{
  "discriminator_arch": "resnet",
  "model": "GAN",
  "dataset": "single printed letters, digits and signs in grey, bent and noisy",
  "train_examples": 98750,
  "image_size": 32,
  "horizontal_flip": false,
  "z_dim": 128,
  "loss": "hinge",
  "generator_norm": "groupnorm",
  "generator_activation": "silu",
  "generator_weight_standardization": false,
  "generator_widths": [32, 64, 128, 128],
  "generator_blocks_per_level": 2,
  "generator_block": "sep",
  "generator_attention": true,
  "generator_upsampling": "nearest_conv",
  "discriminator_norm": "batchnorm",
  "discriminator_activation": "relu",
  "discriminator_padding_mode": "replicate",
  "discriminator_depths": [3, 6, 6],
  "discriminator_kernel_size": 3,
  "discriminator_stem": "deep",
  "discriminator_avg_pool_shortcut": true,
  "discriminator_widths": [96, 144, 208],
  "instance_noise": 0.1,
  "consistency_weight": 3,
  "init": "lecun_normal",
  "residual_init": "none",
  "optimizer": "adamw",
  "learning_rate": 0.00093,
  "beta1": 0.5,
  "beta2": 0.999,
  "eps": 1e-10,
  "max_grad_norm": 1.0,
  "max_steps": 4400,
  "batch_size": 64,
  "epochs": 2.9,
  "lr_schedule": "constant",
  "warmup_steps": 880,
  "weight_decay": 0.01
}
Rows from block 12 of the discriminator of a small GAN, named by matrix and row number. Rows with one number belong to one channel. Each number is 50 + 10 x the weight over its row's rms, rounded and kept within 0 to 99. All counts start at 0.
Before each channel's rows are labels from the 100 images, of 14976, where the channel reaches its highest value: "colour at peak" is the nearest of a few named colours to the mean colour under the peak. Only what is clearly more common there than usual is listed. The data: single printed letters, digits and signs in grey, bent and noisy.
# convs0: first 3x3 conv (discriminator.blocks.12.convs.0.weight, 208x208x3x3, each kernel summed), inputs 0-207
# convs1: second 3x3 conv (discriminator.blocks.12.convs.1.weight, 208x208x3x3, transposed, each kernel summed), outputs 0-207

colour at peak: grey
convs0.64:51 50 42 60 60 70 66 52 71 55 55 60 57 53 56 56 64 49 58 59 58 48 48 65 66 51 56 60 55 64 59 62 52 48 67 57 62 56 61 56 61 68 52 48 61 67 70 49 57 61 61 54 56 57 58 65 53 59 57 69 66 52 58 57 44 52 55 53 63 64 57 54 62 52 57 63 46 52 46 68 68 58 51 48 60 65 65 61 51 56 56 52 55 57 62 61 58 57 76 57 66 70 73 64 53 62 56 52 52 55 51 65 57 53 60 62 53 65 52 57 58 55 58 55 63 48 49 56 64 71 47 57 58 58 51 62 49 63 69 59 60 62 56 60 63 57 58 59 61 61 63 53 71 65 60 65 59 49 57 55 53 67 56 63 47 54 62 56 58 65 51 64 44 57 62 67 55 54 54 45 54 57 63 56 69 51 55 56 57 60 55 64 50 58 70 58 52 59 56 43 52 59 56 52 65 56 56 55
convs1.64:61 37 67 30 35 70 52 41 31 47 59 41 42 53 36 40 38 53 31 54 50 46 53 34 39 52 45 39 64 34 42 50 44 70 44 46 47 53 39 45 40 37 33 47 46 54 49 58 42 37 40 59 38 40 60 41 50 50 45 43 48 43 50 43 61 47 30 60 35 46 59 42 62 67 60 53 61 60 51 40 47 41 37 31 49 36 60 34 46 57 34 59 49 45 42 57 52 47 49 63 69 42 34 40 46 58 50 31 63 41 43 51 38 50 48 67 50 38 46 35 64 47 29 64 53 58 60 50 60 53 45 39 44 42 47 39 69 57 58 47 49 51 39 51 60 39 44 41 39 36 40 45 41 43 38 40 66 49 41 45 47 32 29 38 43 40 50 37 59 49 51 61 44 68 57 41 56 40 41 45 39 39 57 62 52 48 56 42 43 47 56 59 39 51 48 61 62 37 37 42 48 48 41 38 49 30 44 32

colour at peak: black
convs0.200:68 45 53 12 39 45 61 37 46 47 63 47 52 55 47 44 58 25 66 48 46 39 46 60 61 48 42 58 48 50 25 51 37 37 27 39 52 31 40 47 55 53 37 43 56 51 43 52 37 31 60 46 55 36 44 40 43 24 35 67 53 61 46 71 65 62 65 40 60 44 46 50 44 51 48 41 47 39 29 50 66 62 50 47 33 47 37 40 68 46 50 54 45 43 45 46 59 55 63 43 47 50 48 50 62 44 49 44 52 44 42 43 40 58 38 48 51 47 35 36 41 62 55 55 25 52 35 65 50 53 50 44 45 35 35 45 58 57 47 43 56 41 38 53 51 52 71 29 58 42 38 46 50 53 50 43 52 40 56 44 48 45 32 59 58 49 48 25 42 52 58 44 41 58 50 51 62 44 59 46 63 59 51 48 49 47 54 54 47 41 35 51 38 40 39 42 55 46 48 28 45 53 45 45 64 50 43 51
convs1.200:50 51 42 52 46 64 38 61 39 40 48 46 55 35 52 52 48 38 48 65 50 55 35 45 51 46 53 58 58 50 54 37 61 45 42 71 58 46 43 61 44 51 52 65 48 44 50 44 72 47 32 43 44 39 41 48 45 71 58 52 42 47 47 46 16 68 37 46 49 55 28 39 47 27 46 46 38 51 56 43 44 45 45 45 52 48 63 64 39 39 56 41 43 48 67 52 62 42 42 45 53 30 39 62 53 52 40 43 56 68 51 59 55 35 51 44 51 45 50 52 53 44 48 38 85 47 57 50 52 41 46 57 27 36 54 52 46 50 41 57 54 62 52 59 26 32 50 64 46 50 28 42 43 50 33 81 40 40 54 44 43 60 60 46 48 66 62 50 43 53 47 64 40 50 29 54 40 50 43 54 44 55 53 31 54 63 36 56 47 34 47 50 47 69 53 48 63 52 57 51 47 47 62 57 49 50 58 57

colour at peak: black
convs0.163:41 34 43 41 43 47 34 37 61 37 42 51 51 43 47 56 38 34 40 35 52 44 44 43 44 44 48 49 37 47 53 45 49 56 39 41 42 49 39 35 44 44 36 48 48 53 39 42 43 33 40 46 40 61 53 54 26 45 47 48 44 57 26 41 43 53 55 42 44 43 30 44 42 42 61 47 39 40 51 53 42 52 32 41 36 34 60 37 40 45 39 40 37 37 38 61 51 57 54 44 29 58 56 42 48 30 58 52 31 33 28 28 36 41 44 52 29 43 53 33 49 54 69 39 49 40 52 29 57 53 46 43 38 45 40 30 43 43 46 40 53 43 40 53 43 48 45 46 49 36 39 43 62 41 22 43 35 66 44 40 54 45 48 37 48 53 46 43 54 51 41 13 49 56 43 46 51 42 51 53 48 41 49 51 47 48 43 32 62 55 52 51 41 55 40 47 41 55 47 55 33 51 40 43 46 58 47 46
convs1.163:54 54 44 58 55 38 52 49 50 49 62 73 45 56 57 49 45 65 61 50 37 48 47 66 46 33 47 48 64 35 53 60 73 40 61 43 51 64 45 74 56 70 59 50 64 48 44 45 48 40 62 36 56 57 55 44 41 28 53 47 52 60 54 42 59 53 53 49 75 55 55 57 61 41 51 45 56 48 37 48 51 54 50 44 31 50 32 62 37 57 71 51 48 48 46 33 31 61 55 44 56 59 38 46 39 39 46 38 52 49 75 31 46 52 50 46 30 39 55 48 35 58 44 41 33 46 30 42 60 51 42 65 73 44 38 63 40 62 52 38 31 41 45 60 57 38 60 50 52 47 57 46 39 43 62 62 47 41 53 44 57 54 55 65 36 44 44 45 51 41 65 29 53 44 53 53 56 38 52 44 29 40 46 53 73 44 57 49 37 43 39 61 61 45 46 46 46 48 61 67 49 44 58 47 61 45 52 45

colour at peak: grey
convs0.36:56 54 41 62 56 60 58 66 54 63 53 49 69 32 62 60 56 67 63 53 49 66 49 59 55 64 61 58 52 63 50 49 53 61 63 51 44 60 59 62 51 66 51 38 52 63 51 53 68 53 49 66 54 65 57 59 59 54 50 67 54 65 58 54 53 50 50 58 56 56 64 54 47 51 55 56 50 58 63 59 54 65 62 59 66 58 44 62 42 59 47 53 49 58 59 61 48 54 55 55 66 61 54 49 45 66 56 56 58 60 77 70 42 55 62 51 67 70 68 68 51 55 52 54 49 54 31 73 44 63 63 54 64 42 47 72 53 63 60 48 42 53 50 57 52 54 56 59 49 64 41 61 58 62 77 53 75 57 45 40 54 53 73 51 61 37 52 54 59 46 46 72 48 66 40 56 63 60 50 54 48 50 50 50 62 35 56 52 47 68 58 57 51 56 59 52 41 57 57 51 71 64 49 50 60 58 53 47
convs1.36:59 53 60 54 55 52 69 49 19 66 44 56 40 39 36 42 52 63 40 67 42 41 52 39 45 46 43 43 62 41 51 48 39 77 69 49 58 54 41 35 46 38 53 51 57 39 56 56 42 44 63 56 36 56 50 27 35 55 42 45 53 49 45 44 64 38 48 40 35 41 53 49 59 55 60 50 61 50 45 35 47 44 43 36 50 41 57 55 57 63 42 44 60 47 41 42 45 66 54 52 63 50 31 44 58 61 39 29 60 39 34 48 50 47 49 74 60 48 37 42 57 48 34 47 37 70 47 41 48 48 44 53 39 50 45 35 37 45 54 37 58 56 48 47 60 68 37 45 49 29 60 45 35 42 34 58 50 44 49 54 35 53 42 43 50 50 46 54 69 60 61 37 51 53 69 34 48 48 63 41 50 49 70 42 50 50 51 52 50 31 40 59 45 51 52 66 57 40 39 43 45 53 47 31 64 39 49 34

colour at peak: grey
convs0.31:51 38 59 54 40 39 46 64 39 46 55 47 34 50 61 46 53 44 37 55 48 69 58 47 42 56 45 35 45 48 57 44 48 55 55 50 35 45 50 48 46 39 40 44 51 46 45 54 59 37 45 54 37 52 39 42 69 37 36 48 38 56 46 42 53 30 47 45 39 32 47 39 46 53 49 54 58 60 47 24 49 45 42 47 62 54 57 34 51 52 36 55 68 48 55 36 67 67 47 53 49 52 41 41 49 64 49 26 57 55 60 68 42 45 36 59 55 44 42 37 62 48 47 55 62 64 65 59 45 40 70 55 32 52 45 60 58 54 41 41 55 40 54 50 54 46 36 47 39 51 43 41 28 66 54 49 61 45 38 41 49 30 49 39 84 41 54 59 37 42 45 60 51 15 40 39 48 51 36 57 54 45 56 45 36 44 53 42 50 35 41 37 44 61 50 61 68 47 59 59 49 35 35 39 55 44 39 44
convs1.31:58 47 55 54 67 28 63 54 39 63 42 60 44 44 51 38 48 40 47 57 44 48 66 62 43 51 49 38 65 37 47 58 50 40 54 48 61 45 49 35 46 48 66 58 65 39 39 60 53 58 70 72 48 51 57 39 38 59 53 51 69 66 44 39 70 63 39 55 49 44 56 48 55 58 56 46 50 36 49 38 44 51 44 49 46 40 54 65 59 52 59 39 46 55 44 44 50 56 54 61 56 42 45 50 57 64 49 35 63 48 33 56 42 50 54 40 48 25 38 48 52 49 39 49 37 48 39 49 61 50 42 62 56 47 62 40 49 54 58 48 47 49 45 49 29 62 61 61 50 56 50 26 30 32 38 74 52 46 52 49 49 53 50 51 50 56 55 57 80 64 53 40 42 67 63 46 41 43 62 21 56 59 69 66 74 49 49 48 49 46 38 59 58 50 54 36 64 50 51 63 49 58 57 45 36 41 44 62

colour at peak: black
convs0.17:39 39 65 35 34 42 45 27 58 36 60 45 46 54 50 52 40 29 42 46 45 44 53 43 55 49 46 39 36 35 36 53 60 56 28 44 46 43 41 50 40 28 35 41 41 43 34 40 39 35 43 40 41 57 46 50 43 45 47 49 35 52 40 51 50 56 51 49 47 42 39 41 40 43 71 44 49 46 48 49 61 56 30 53 38 33 64 28 42 43 42 40 37 46 54 52 48 40 55 48 27 56 62 38 49 35 61 64 38 42 27 46 44 49 35 54 32 44 40 38 62 50 66 28 60 39 47 35 62 61 50 46 33 47 44 37 37 35 46 35 51 45 42 43 49 50 52 49 37 36 41 39 54 51 22 38 40 54 39 42 59 38 36 45 40 43 54 38 47 47 40 34 59 53 45 36 54 47 52 58 44 45 40 60 44 41 43 53 59 54 53 48 43 44 47 52 46 58 49 46 36 39 32 47 51 55 45 40
convs1.17:63 50 50 48 67 50 58 51 44 37 51 60 48 48 48 51 47 59 53 48 52 46 44 54 60 26 53 43 56 50 59 57 70 28 72 53 56 57 50 58 59 81 48 56 66 53 54 46 50 47 61 34 57 68 55 47 35 42 61 53 65 55 56 45 60 49 61 47 61 54 63 52 56 42 51 44 57 41 54 49 56 48 54 45 49 53 41 63 28 54 74 47 51 51 47 44 31 58 42 37 62 53 30 48 52 42 50 43 44 41 56 28 41 52 67 39 43 45 54 56 55 57 41 43 38 32 40 35 54 50 47 64 82 49 34 63 39 65 49 45 36 42 49 63 51 31 55 66 60 48 47 45 45 36 64 47 52 53 57 52 51 75 60 65 45 57 48 44 59 45 67 28 43 41 62 56 51 54 46 42 36 45 44 43 74 53 62 63 34 48 51 51 63 47 50 35 61 46 51 53 43 49 63 46 56 38 56 47

colour at peak: grey
convs0.103:58 44 56 31 35 43 34 48 30 41 56 38 42 53 48 35 57 21 43 59 48 56 57 37 46 57 47 48 49 50 46 59 50 50 25 49 43 36 59 47 53 15 48 37 51 45 53 57 46 38 39 51 41 48 38 27 60 25 42 62 39 58 55 52 43 40 38 50 40 49 49 48 41 43 48 40 28 51 31 48 41 49 43 48 43 51 44 42 64 52 45 60 51 42 49 39 55 54 48 61 45 34 43 41 39 59 48 51 45 60 57 61 46 54 32 55 53 37 48 44 50 52 39 45 47 58 57 67 55 34 74 57 40 24 45 53 47 51 35 38 47 41 47 44 51 43 59 29 32 52 25 55 31 41 47 50 62 52 46 38 60 46 29 50 69 42 55 41 32 51 48 76 57 51 43 44 49 48 42 49 46 53 51 45 43 49 45 54 48 49 48 45 50 44 43 45 66 50 42 44 58 45 39 36 39 50 46 38
convs1.103:59 57 52 59 59 50 60 66 35 59 50 72 49 49 69 54 47 43 53 69 39 61 65 59 62 55 60 56 59 41 57 51 52 45 58 57 64 45 50 39 44 59 58 68 59 38 55 50 67 63 67 51 49 43 50 39 47 79 53 49 61 68 47 50 53 67 54 56 47 40 38 53 52 61 60 47 55 43 64 45 34 42 46 61 59 65 64 69 57 47 64 44 61 53 55 36 54 46 43 61 55 40 49 62 72 60 51 40 63 54 44 53 56 49 63 49 56 48 44 40 47 42 34 57 62 49 46 42 53 46 49 70 52 54 50 40 46 57 54 47 65 69 48 59 34 59 54 63 59 45 56 36 36 38 59 68 49 47 60 52 50 67 61 49 48 58 66 56 64 63 51 50 37 51 61 51 51 51 53 40 64 59 64 64 74 63 53 60 59 27 41 63 55 64 58 45 63 52 59 74 54 63 48 49 40 49 45 63